A small spectrogram enhancement model, trained from scratch.
Model: 5.21M parameters, log mel input, arch unet, norm layernorm, activation relu, widths [64, 128, 192, 256].
Training: muon at rate 0.032, 5800 steps, batches of 128.
Rows from block 2 of a small spectrogram enhancement model, named by matrix and row number. Rows with one number belong to one channel. Each number is 128 + 32 x the weight over its row's rms, rounded and kept within 0 to 255. All counts start at 0. After the name is the row's rms in percent of the matrix's.
After each channel's rows are labels from the 100 clips, of 14976, where the channel reaches its highest value: "peak on" is the class under the peak. Only what is clearly more common there than usual is listed. The data: short made-up English sentences, spoken by a formant synthesiser in many voices. In brackets: how many of the 100.
# convs1: 3x3 conv (model.enc.2.0.convs.1.weight, 96x96x3x3, each kernel summed), inputs 0-47
# convs2: expand pointwise conv (model.enc.2.0.convs.2.weight, 192x96x1x1, transposed), outputs 0-63

convs1.8 129 [ 80 108 131 108 112 112 177  78 100 199 135 100 109 113 127  99 115 118 132  90 128 100  81 167 153 109 133 128 181 114 111 152 126 100  87 162 103  89 172 108  73  97  97 114 107 101 149 122]
convs2.8 145 [129  92 107  80  77 171 112 101  70  99  93 133 111 126  92 167 119 145  88 108 118 133 177 133 107  56 123 158 108 162 120 109 124  98 108 113 115 132 122 147 111  66 130 142  91 168 101 101 109  85 105 114 155 102 117 101 122  87 136 150  98 151  68 123]
peak on: silence (96)

convs1.32 098 [ 85 116 162 241 146 105 166 109 133  74 123 140 113 111 121 135 133 124 135 136 123 135 143 132 131  97 159  94 160  90 121 218 145  95 114 170 116 131  71 156 139 170 131 117 132  92 121  81]
convs2.32 092 [102 133 143  95 125 117  54 148  67 124 132 175 110  84  96 199  93 128 141  92 201 102 118 155 133 148 129 134 194 139 167 145  99 164  69 140 106  89 122 142 152 112  98 113 150  85  35 132  87 174  87 104 168  94 125 112 168 154 113 100 128 124 149 119]
peak on: silence (92)

convs1.59 097 [126 137  89  75 123 114 140  95 132 166 133 133  56 119 112 148 120  89 101  85 138 206 122 114 163 145 102 132  97 129  95 144 106 189  59 110 136 140 106 109 123 134 147 129 169  96 125  99]
convs2.59 110 [125 126 133 130 117  92 132 130 131 134 103 123 129 138 128 168 115 149 168 123 108  80  90 147  68 103 169 114 128 169  76 144 123 146 128  96 147 175 125 106 134 150 125 150 162 196 164 106 129  68 125 122 185 116 200 194  94 173 156 197  84 103 120 120]
peak on: /t/ (31)

convs1.75 100 [ 57 117 112 114 144 142 121  95 147  44 111 135  70 107 137 117 128 146 150 150 101 118 143 140  97  96 138  95 146 125 144 105 140 102 125 187 138  81 173 115 135 146 141 173 142 154 116 148]
convs2.75 106 [ 85  89 179  58 140 144 108 136 162 148  83 141  58 126 103 209 128 135 101 137  81 110 117 174 156 128 145 120 106 109 184 126 174 133 169 160  91 133 149 131  75  91 139 163 154 168 166 126 158  92 125  87 139 117  95 177 126 140 159  66 164 145 112  98]
peak on: /u/ (28)

convs1.56 092 [ 97 102 147 148 126 134 153 132 156  77 128 132 121 115 129 120 115  99 128 115 127  63 119 188  79  49 138 107 147 146 187  87 176 119 136 124 112  83  55 103  96 137  92 126 105 114 145 136]
convs2.56 091 [131 141 110 168 110  46 116 117 146 172 133 133 149 169  91 132 141 159 113 110 137 126  63 128 136 121 153 128 122  92 135 149 101 126 137 176 117  73 118  67 143 175 132 131 130  98 148  59  85 154 154 130 131 129 129 180  71 111 126  98 125 108  73 132]
peak on: /i/ (32)

convs1.80 089 [143 134 149  92 127 170  86 106  87  87 140 125 139 117 136 134  93 125 146 135 136  78 111 139  88 105 143 113  46 109 100  86 125 191 109  80 141 146 122 151 159 106 168 108 154 183 135  82]
convs2.80 112 [123 123  65 136 129 150 150 145 105  69 113 136 157 153 143  91 160 136 186 164 167 119 122 145 108 107  83 103 168 186 124 163  40 102 130  88 177  84 145 139 102 170 152 145 160  82 108 147 140 133  88 157 172 152 114 137 139 132 129 156 100  72 122 107]
peak on: /s/ (69)

convs1.5 095 [ 49 130 114 151 131 122 117  87 112  78 130 133  91  97 110 127 105 139 102 181 120 120 113 239 111  95 102  82  92 131 173 127 154  97 124 183 128  89 117  92 127  93 153 160 143 155 126 121]
convs2.5 114 [167 112 150 117 130 166  86 123 110 112 153 148 121 120 129 145 107 111 114 183  82  76 106  96 112 182 160  99 145 107 106 142  81 149 163 215 128  96 159  61 138  78 124 154 103 197 180  92 142 134 135 105 105 105 132 157 101 127 125 133  75 132  80  66]
peak on: /i/ (29)

convs1.49 073 [100 128 116  87 116 133  99 183 126 115 129 154  40 144 154 105 157 112  98  87 142 136 109 138 204 169 149 122 133 122  96 191  99 126 102 101 120  61 165 143 160 100 135  91 146 119 136 108]
convs2.49 124 [119 121  80  96  91 120 144  99 109 126 129 155 147 188 120 121 110 113 133 129 101 135 131 132 171  83  92 114 178 103 110 144 126 142 141 115 143 203 189  98 116 221 109 131 133 124  93 153 145 153 125 134 220 134 189 177 104  75 148 100 156 107 130 150]
peak on: /t/ (37)